Rows from block 2 of a small image classifier, named by matrix and row number. Rows with one number within an expert belong to one neuron, the router's apart. Each number is 500 + 25 x the weight over its row's rms, rounded and kept within 0 to 999. All counts start at 0. Numbers have three digits each. After the name is the row's rms in percent of the matrix's.
Before each expert's rows are labels from the 100 images, of 14848, where the router gives the expert most weight on average: "top examples" is what is common among them; "lies over" is the class under the peak. Only what is clearly more common there than usual is listed. The data: made-up road signs on poles. In brackets: how many of the 100.
# router: router (model.blocks.2.mlp.router.weight, 16x192, trained with AdamW), inputs 64-127
# up: expert up (model.blocks.2.mlp.up, 16x96x192), inputs 64-127
# down: expert down (model.blocks.2.mlp.down, 16x192x96, transposed), outputs 64-127

# expert 4
top examples: orange face (29); teal rim (28); blue rim (26)
lies over: face (68)
router.4 103:472484494480525526498471503505483509553517495483493489505498523492539501514497569542507453513530512482481496546485451466519535492461475519469495516473469534485513502531478497506507501506498532
up.0 105:458515525545496505504445541487511497530497509539438565483484472523488483488463493519521494466507520521529495504509498529480498490478559508475511508498482483537481467517561476485488492458506493
down.0 104:429556509508495512494498533496489505514501500499516492502474456499500487504546502459502533441487505445473494520493508484481488494499488499560509514528564483495502483456481499490527485478482496
up.1 097:441505490521502510497487519478556486500480495514517501539508518517522519498455505494417488531534527497509469492495475469486506474493487476511510499517487496499499513525520506497480500502478510
down.1 092:521478579449492564528499446542488476495517510498480536491516456521502482531488457459541536465532523528472525517487495489474497429502538504533507514487425492532499470510532493501503487530502510
up.2 033:462496447497483507490470414509523498469492516516564578560483513462512534552525493478562504484507507505518515498477524479509504494494490464499487497519479476518500462496476485483498507552476494
down.2 039:503442526535502479499496484503467520527488500507443503465538470520489517430555520491513477518501479561517445490476495506474480518502446501509475502536525512493501423564481487489495535478480475
up.3 090:500483560525514499502543532506515476472485519507485502548480524528453527427526498490477482513497501520473509506517522501489479530530428510531499485514530513515519502505522572531518481432494493
down.3 095:475436543432496528501501494507517523512525489498552500516537490499505478532538473505504504424508487471503526519530497511509510447509549480511490563494455499511502532466531511492540519482479497
up.4 022:512510493517490490519473449475467485479512508485542535478463564517510484531524515555559520482464513499507540504528490557506477454511494493513520480539484525504473460496516518505523469485531538
down.4 023:531478509491504492473500487517574472496509492498541499493518516493484501486544521498524490502501491599453491490507498513494483498497503461455499549486496530470498514477433494494525486494497471
up.5 100:443485473496505483509464491504483488504490523474558422489438491517482480473545473530470503510464498515487508474489499476512496547493510510521472481521483461484514512509528554538460496483466489
down.5 102:507454547521516505486500503508518503513499502501491568507481452477502486516486501503529444572478494516469496500487499511483510475504500492509521511494477497517502511510532500491536489570467470
up.6 057:451484456518515507515533537497469501523511449519487501496494503500488501462508499498528496518497499501539506529517519508524501576497524491502529502513567459527496526473545485504511497409492498
down.6 066:539472505520494523488500431534453505454515500496460457536472526500503482550531486473484485451526509498455522509505496493511486441504480498491488442495475499467503513449498475500469484465476488
up.7 123:523504509518501514540463549506548498493497533497488464528522478515508490486512499491545478443495521475496472514510483459517501535506445471535510477527499500571497513502547463518497522517486519
down.7 108:548484458489501434510501499528553498458503495502488414452498490512519485476519504543494465525515507465515529534497492484489542485496496492486513494496514489537498513484475503497491443558488483
up.8 050:502440497492512500513541468508501496514505538524508501522508461508514504533529480493499478469488514443481485443519476461486516434523510488534492507498512528487490494487531456503471521465507488
down.8 049:475536488482506487477500482511491523515499507500464478519518530481507481406512503482500574509536478488544535490532494527498483494510469487506474498552544480435502518438487487499490482506498499
up.9 122:484506491499505487551511513506494489475505556480476493472516522508522452525556493505492470469485533516520496474477482500526517493467541491524524488520523509496499487481532504519498531525500504
down.9 128:511542557520509491499502474462521494519513514499486566503511513529507496494510517549503515494519506464484545497506500500502502484496521499475513500462546503498502528515514510505475477582515484

# expert 5
top examples: black rim (25)
lies over: rim (31)
router.5 112:493522505487457519472510511498526519526510435476498507454505528469472509465506504491530558485498463497490514495486527526455493482545460545519478525482495490477517501492440473494514475532487529
up.1 068:588519533483497511500540508528518503495476542507483443530490476489488504480543521495511496524488508545503523519505504509491494523515544506510514509521576483472492501488473565500508505446515498
down.1 078:525538501504498494480494462515481511480496492500448489535536430473493540487512534510469544478499487490479548519503502518488495467506524519504513470474526502527500477515531503506499452465488456
up.2 088:508487500506522488511511516513463486509492448475470521545514474486511492482467517484530490495503496472507495472522494536514498391489490524523465470490495495482500472512528549484530480474529462
down.2 093:487452564497493503479504559498485512495496521503530466477521516521495493478480482483557477517472473538506474537513491484490483511505514501516477498523465509469500456432483498491489552463515464
up.3 113:476494496504487480480503489525482490525493468494525548473514508502508518437486478496482497496432484480486490510474527467473480464504472499536490512518468491498488479487479434482461516525505486
down.3 120:538493514515501493500506469491485507509482512501445512519503501523507495513565518486433385498496486509482475522483502500496512584503542510469505492471571493533500523505494501503532430476492494
up.4 100:482508461512493506504535498497495496499487484463460515504466479496520469521522467486505503456460502518497495450494574574476479453499498525514519519514523448499520483468482528520488470486553478
down.4 093:519445508519503492496501556511510504481480514500485512516479476496494535405501554485529477458508513485504545531477494487507524537497518508490509484518462506547500517538545484499460531527501525
up.5 026:501470514511505519512493469459547489499505513495466452504559468530502522520544526486552512512471508533478514490508487501535486456525540505508516488523471512570496479563507494490525482487538517
down.5 025:456424522458511538478503518545412489495480506504496457542490485500472507467494510448509488498491490451465451509508501471505528443506540467494477522524547490524499451515526495502500503486516504
up.6 085:507493524482513509516524481489483499511486473537456478533523531486517541517465528472501526448477504546461491523507519540493518451483446475489514489517522525465494554515512487511532523481455522
down.6 097:526487465480506465500494408499489507510508507502536424493531478521480494496465463443494485470562495524513484500539499499485511500499515478544506517514438506512500555495540508494516442507506536
up.7 097:510479509487499486495531486517508500533478475491465535501485459491507534496482505485449523497471514512457504487522494490506496506533519489475494531480490499500488463496515463518494494501445507
down.7 104:498509499493504464494501481449518500521502496502419463574489515531512552530444502476517474455488480577429468495489497510482499577501491509482493512513530496450504552518459504491514541450465501
up.8 107:547479529492488497508520538531525492487520539494520394550504453534492519536469459532483495538516478492516495495532518481512490443481552501525522493501484488517511535469503492503521518466507513
down.8 096:497477516475492459509502507567493506479492481499529451478503587521508496430522478492492512562461516559494503487528501488504492484509449497506475456508475494422505472444492505504508496471511523
up.9 096:463512479492511482494497475493475520485524504470462565492484565486531509499495490523441474507540482534514484471494503524479477457509451478523487524536515441538506436480514462488513520586527488
down.9 096:509513529473506495506501543458486507516512504500448464477501444513518510517523484499555434499476515482428502513509502508499539463497562502480508467537472501471499568487466511501526460425476518
up.10 082:503521507513479497483485477478487516516508497501484478541508582490509530573522495497541479463494491488436497529507508526495517519515521498488514476483483518489504523490529443474522535476438501
down.10 073:444520563512513481514499475561525476499497525502521422456502505525504471539491485481510450467509499551448464477553500523500501493503502478536496485513530499475496487491465486496532534497510464

# expert 6
top examples: white face (39); grey rim (27); white rim (25)
lies over: face (52)
router.6 102:485497501464497452485527520509497521511528512476527470522511501448525519512527569538463497509502477500511492526491464493512475483516502493501493518479460512541529530481449513488537514501502462
up.0 020:448469480516511515503521435516523495532492508496478476505515533534511524438495501487540514490528504542518486469511491508509495550470486535480501520496479486410499479474507488495524536411503509
down.0 023:550518523495505466509505488586545488501478491501517470416486476514489486542502504522509542449505480469471531492487495476506501488497465497554490496449550493526492452472552512501453507560500459
up.1 031:542476527500505497504485515504501502483491548500533465498453505481507488490519505510549519518486497475490541492467495499482479535523498528539519487531488484517493472496498520483494507481545493
down.1 037:497529493483492530521492493480502492480533492499524495541476488473484493488493539472468510507533519503519557486511494482508481553499528490479495487489510475544493540546465477499566539479509519
up.2 112:505460501472498511472499564514532512506506482486540501455496509476532465436519497458497501474528481528488502504495516496488519474505449502497493488490482503530502505483479463513465489443469516
down.2 114:498529509521503493510500438478453478479490489498460480553491520533510498489465496531481487489488487511488488495489493517492498450493560518480504564515538490533501516472493493501522450509516487
up.3 109:464514541535475497546530543497507475487515498522483497536499435539487521480532440497541505470456531538514527559511515492512476517500489512527474455507526524513488520495507473496516490494509506
down.3 125:486472549567493486510501465476480477486507498499448507536500468513503511514431462499513516558486513572520444464490498498491482465495503504485516549489504503559498481496503503499536506521504495
up.4 095:506484510518487470518521531483538487496515507521429542472446528504515508489524508522508516493457492537493526460483485472499497509511522519499509495513486438535485530501507556502515472453573495
down.4 096:504498499518503426505499494486541502480534493501501464493535476470494450507460519477512478473521504510478501482479503527507493459505529486499502494408441511427498500502520493494523523525482457
up.5 131:471526535502493510461438513493460491515486512515497497559490447528490536498497478502494515488529520503476486510521509479476491468494477502527491497509505491537493497543474488499514494539541529
down.5 114:516498470509509504508513574505471507475493505499476472469529528517505510478477510536523504442469483567517481522504501516498500536498544515514508465549471495584501523431513506500477518458485464
up.6 099:433505499514490506489526459514469516461499504508506514497521518503506502548511498508501485395486511492528498491494508468487471511497484496449526509473482467512493473511486502475532486495527471
down.6 099:516542488504512535498505465514547487509478494497511465479439522507516498531466498509538510534530516437445535488508516526512490543498480489489500474478576505518497468516513495510450546489523492
up.7 068:469463480525519487510486463495500485513474521547477507555542516526511460510488531522492492492460520511504498565518477500491491490517515512523531434521530484492488519493535551498511475507480499
down.7 070:514489517456519473513498487521586483505459496497484448496484435529500481480471529478512463459506500493562495513500500498511504466502491479518503540492498498495492472418473499507534507530516516
up.8 142:610486482472501481509531552474507518513499496477496513495505539498497509498506533504452488494451492488500466536481520497512514512498492500515502501492539594512504454491478389499463480500485500
down.8 138:506588533516499521492502428487534502491493503501486589451501505515500580497510481477439542554510499508489494474498496473497498525496506514506502463536589495563499515540509505492563501489507507
up.9 047:469514515512509483505514446509454484500511513504447494443541485516496578503476492554550463460526517487531510468493483492526475462499525498510500519519493552486492533526522474499515494483502493
down.9 051:451500471491496492495502507518517484481502505501496512536510530496495493516507513474522515496497509475479496529493495523508495520497515514519504517496480512503497469469484515504499513454486517

# expert 3
top examples: pink face (35); pink rim (29)
lies over: face (61)
router.3 116:489508505556525474473529490506501488448468470537524494516511502501514473511514482471477530508474500473481515448473511512476477482509500495481517527524494497492513510511577513501473498510514462
up.0 043:498519502491520529514508509507553488476477503511582511534539503509481523449476497500553508546525482516454523509487467511506511494526482506487521479501515542480504526507518498497520510484505487
down.0 041:509528504474502484515504467485481479499474485501499546545503518523500478587513509496534459456454485527514539488491493478515519534501575492531516445482511497503500520468476514506506510545547503
up.1 120:483504503498487490496537521489531503497479439476487421523480502499539490463493482498477496565492478479496499488501522529509475507479525518509490470512431466529511528487508536507478498597534499
down.1 126:500523558519484500500495480551501509504527518499507530481571470523492477460525528524489512454471522500487452493496501491507496491498487490503490466533481516440501455483500491499507468494506486
up.2 050:540521478465500510493452473470481484523516510475469592543470579516519524491505512498478509528492483489487452513516496480515512523505466498512495483503533481537519463508515491479497532534465498
down.2 053:502501490557519466451492463576482490488478492503534507465491446493490480469484485530498486498451479490533525503479499485497500536493534537469486480489475485513500536474482474502501468495530444
up.3 052:467541472505492479508520491513477489480488468465506484489465563529505496499433520539482493504535491466521542513510502526479501481475483489502519519490495480502486463483492539508492455474540511
down.3 062:490532467522505619486500495515501528515499505498516520510458478458496497503517516498513488507472499492462466503507501492503496546496491505485504491449538513450500526506532503506493473530539482
up.4 069:481491537494499514478519550482498503471488475496516461523523491485530458527503557476556483509517522449502472467524521515498514538502510508465496492513503476479496487482486524479500475415523498
down.4 080:558538552448503522510502488514497501530516515497522496514496544484515528503506514463475524476495520470563549507497498531493499462501580503516495513480483493485497490555526498499552483539504515
up.5 102:561504495477503489509509494512527489503524495520462469481491533495527499443488500500486509471497472455463535495523476518501488496487507501488521512492535454542487539515523528523498526574497493
down.5 105:524520513521527503490500517546422524516515518503515549502538432501485534533477479470540555491515510500469523480505492538468484502496527490519483458496470513576497504527540505482502498469493466
up.6 128:451523460535483505493489476509539467503488488459466488528495540513429530482465448497457527496509494502520500528496517488496498540505491503567462489572528509514503478486527457538481493519491529
down.6 128:522481497480485474506501498429508520504509503500493472504482516497520525429510477499483522394517491442503499484509497517496502499500521489465491556482494490548500489532482504496522452515491492
up.7 076:498503530492503504520522517499504481520519508485539477524507507520497564505522518502532479513511482510543496535510521449507492515500463485549513483510517543548516480490528508517490507471542474
down.7 083:461498551500500544508502524435476497527506517503438527505509501473515498548500507503545473436511493519494505489454505505497475483493519516483494484512484507480501452506561500501485514481469482
up.8 071:518508538490494462494499475518514501475469480496487442477459475526522558478492501478483500490485488532462478497504506495509510540502535520445498494510566556474492463511483460513516493511511496
down.8 074:509515479457509453491497509542554489525478513502528526473538516492514488501496483507497505511504496451500524473479501492501510503498475511501496456528402507509501448477517494491519522543491514
up.9 084:514455484496496477504496445497490501511513502489469500507510565538496544416519515537446472498477493497505504487506504525526444458496453504486524524495483517501495489517475517502503495513546516
down.9 100:526515463517489528484500564546482507519518497498566535476496448478495463544542469490530492507503461428484521485488491515500482547503512503484492496535501508513501490487450505489487501485496500